A small image classifier, trained from scratch: 38.1 epochs.
Rows from block 4, named by matrix and row number. Each number is 500 + 50 x the weight over its row's rms, rounded and kept within 0 to 999. All counts start at 0. Numbers have three digits each. After the name is the row's rms in percent of the matrix's.
# c3: 3x3 conv (model.blocks.4.c3.weight, 128x128x3x3, standardized in use), inputs 56-62, a 3x3 kernel for each
c3.5 094:387508492514460490514489486437498572540494508528405453437435525423569575540573566550460475469604390482467482425491497430468534468519560515551434481424614448560510419522497559584524435454444
c3.6 076:467484526521460488520554486578555486510527537558503437508456396442496525436577416473448536487527567518545457454543513601462462506520548468491407495471403447467457480472471454505474514471456
c3.7 098:518534535519511464513476522596451412534439521529533517491574436578498525572573441506575488464505481562570544427513567516456498534452552558517469514535478496585596535601424454481557534435466
c3.8 106:472597547442484494491565472479483504462546403534441475505454460456519487491525491636526447470433494465493544468565590486502447482589489512595429487585466536466493507495412514515564538480408
c3.9 099:602515479510419475549514530490509515498524372530490524576611568485476462563527620516508499563512555501538595494536567472493540524535550611548587534569629443450479487516527476468598551476419
c3.10 087:568444427560588494533441529394393512558554496504509559469362546396603451559406386404560570506585459500489468459511436527469534463530530472450532460514497477502457475543624506513400510509596
c3.11 101:604465552476472445463422502524471475468408464460491630518519517486500481601527591523408495496555547434493504550465462482488449589460490480534595447434538427448496534385489489548523489469533
c3.12 122:514480522531526500512484489368520458574530555475511493495514590522513458415511459729479439419543521500516471515504420502449519508506530465536560489538350410486495508414378398553458558468530
c3.13 119:490517576430544487501527476505595504501487492517510507550459441402475437498525473427610368460557549509528507517568613539504493482504576526541480516475490376436546461556492385505526460484552
c3.14 101:504407407512508542520535493506420406477450454491602593499611572431508443458585485492609539401506463526416485578479520528508444518440476494517590536551480492501388552580507464421543525494516
c3.15 093:508520513473475511489489512484477469470480486612494463574473497596462492620478443519574475517502433523468485589515520465532575470466579538591561477414511437514440426518398478531431453575567
c3.16 103:475484537573459526553483462559391531552481480524528511416528497509514569527456462433562360472490494494420468530439600496462488534530493440600611459451547424523502594559426546494511449494545
c3.17 101:516501516561448457576525594512475563516528510473401547437524542530440504421447456486500429587535518406639502431595462585463471489480528498526416546587436504519477468493400502458482520495519
c3.18 090:585586547438479477494571454620523421445541468553439433551449601495510423552482475488518460456534500512483414584447488518495508469507365595506447597440609433438543482534537500554441476501530
c3.19 104:442471572473514487511451562466592534457375513454572489530549433521486603451470462518515505509506500533550451568482527525593489450461566517484461546593463532379456516478481435521490551608580
c3.20 083:597458486534625491490452448450447436411502508489505530527548474473509452495526428403459572537490503484511586470440548554463472510518540582500361542476418440432429490470477423450567575542514
c3.21 102:440552497492498393498516497444493502515508631457522486490532486367467461531568602520507411524471619511475441480506479467479395497492575445453472466488431527418452479463377491485683572510467
c3.22 090:424493552447536411458429453570420634569504503486513542456457516574512458451508426534579430584570500471436501546472538514535525489521488510517547543479522477535443617649555431447506469525546
c3.23 102:513510415477506515476445440558449478560473532446582544519479501521607510444502457524513440601505664389513448471370435557563504539501430445490476437501503503497418417468464489513580556470567
c3.24 109:496501505551523459551467519504541546532412511572574455479509556447392585454513475435568486445562470511442415552541457449478413524451563453585532390485586385443518494548444489544489503458609
c3.25 102:473473544552514470505581514401381581556543547466492502426411440476600553549442441460406508467553553567543549527517354452451562529491597439505366429450489491508522453569464564509486544488596
c3.26 101:464589527482483500512482418579601460578515405617548469553546452552537488601515441517476530391514516473447516484548586521468504552486527464433538429551554613473443428479480555469522467550491
c3.27 092:441504494537482439559525474515525511464603488499540601510485541469428541497545448458501457503601569493460412529443360444496560539495478497494509538526439490446492469457434501484504478464497
c3.28 095:509551452518533488514487485434442471556547462475608493446516547463485435551567606455489482488517555525489466574563463509429497492550495455530523442554551557509401588593492454493636468514494
c3.29 100:533529489548436482448547484488469389499511521485463568629498464455504569534432534467518497503471508518474455491550446501491549484514455491449495503506475546535449475496525492509507471548531
c3.30 105:479518460542483467521497522515539561459506500529457493454643499462470564408571421371573545458624476437431558550462474475487529563460497473487470523449569474442413528561497570413448499502592
c3.31 092:483452483488462506463456491441557564469481503445425380518427529426563564455493519522509481469565633521518409497514499517457525489491482422526500455526433554513554436476509500551462471421468
c3.32 102:604500505484505472522497516431503615543547384518430467475517501367484470617553546561510440579422502480500482526552542477499371482495504545569479389579476533449466520461449469483554511431577
c3.33 095:464417573502520493484501540461542550469473416552552488447428509444524388431512490522620458522505464475550491504378598492508424450470477506550512482477586494447502509514411445479509550486505
c3.34 085:578542454538546507454452432495611560531553516537475509422480586545448573520465499481446454599519558562533462525463397445483513480559545511540536471488537549506460497452438481505487569552568
c3.35 114:536464457553518474547506443574478447449486473501466595508486569547483513492460490484508511466532495521445522455521511510544438533505452452532477514452519482520445491526546491404497456522470
c3.36 105:531553498491564460537453516397551582493530400457526537424506532509490517515540424597572500409531552500422448486457532535434468503461498559639619521466492487462461520489516413545475455488584
c3.37 100:527510572511516512466418445415568559476444523495594484424556495397523477540491457542485487514500452577465532560501502397520479513493560553518454470522510502512429529360388512533428476533577
c3.38 100:566517438519540482505504459445503467633567553489467487579485490574472516511510458505556469627520528521463500537509598471527516530519512478436470431609518498475369615521503391454374594422545
c3.39 100:521498456514436429449516525590429407479530565396477531518505516422459648445492531654425530490532492507515508499530465558598516526499554447390539517481565514411531436477460513479468499513521
c3.40 111:431419486442470437563498516349599575567545512503503534544492479367546558661619527422427556495559562500495488528514515468559607500468448516483489509548489442458490498461509436517548518471434
c3.41 102:493560511467524430475503452409507496553468471510411620509603553442462532449601515506586534479442462635471526591510366492500545492458539486504456482458445470493560552458466498567518457505480
c3.42 063:479515544461644472533435502461487430474522461507468513501471507539508454418472514571404514378508523488545491471464506503511501460572485570441488489462422529465570488475487532522535526458464
c3.43 100:541484438541458499495472496510516501491557475540540465453511517478504463392445412523480423596506559504518528433514476493491489492485497448441567491525582476490547513474486419527604501506468
c3.44 097:498552499440458517458487502579594557447526476526453599572588418455473546422559465504453486564456490561476511437503590486492504490418492468503425365459503479455539451442443491489471424461543
c3.45 101:482512463496516510549428450461447460467540480486476493496523593439475404490442449547503451559574485494399560535606482406457509506498511488579541516510537491466479661431491468443397441467551
c3.46 091:427510449459407487617556518437615481533538576489492547540651471611524430489475526484542563557436496436579436402591557580482545456538506495505510439503487513487551644488491506582563448441516
c3.47 101:534532507501462453404451525604499440465524510506454490550474528593455447445555546456618561426449588505496533438452550490509392491516493511456524528489427499420465506610500463409429471590505
c3.48 106:551521568472482545516472476524584381516542438550453606423474443546555437571517501483475535568575491566378419512540424462530484491523522501443500494451467520528443533543499557432472420483515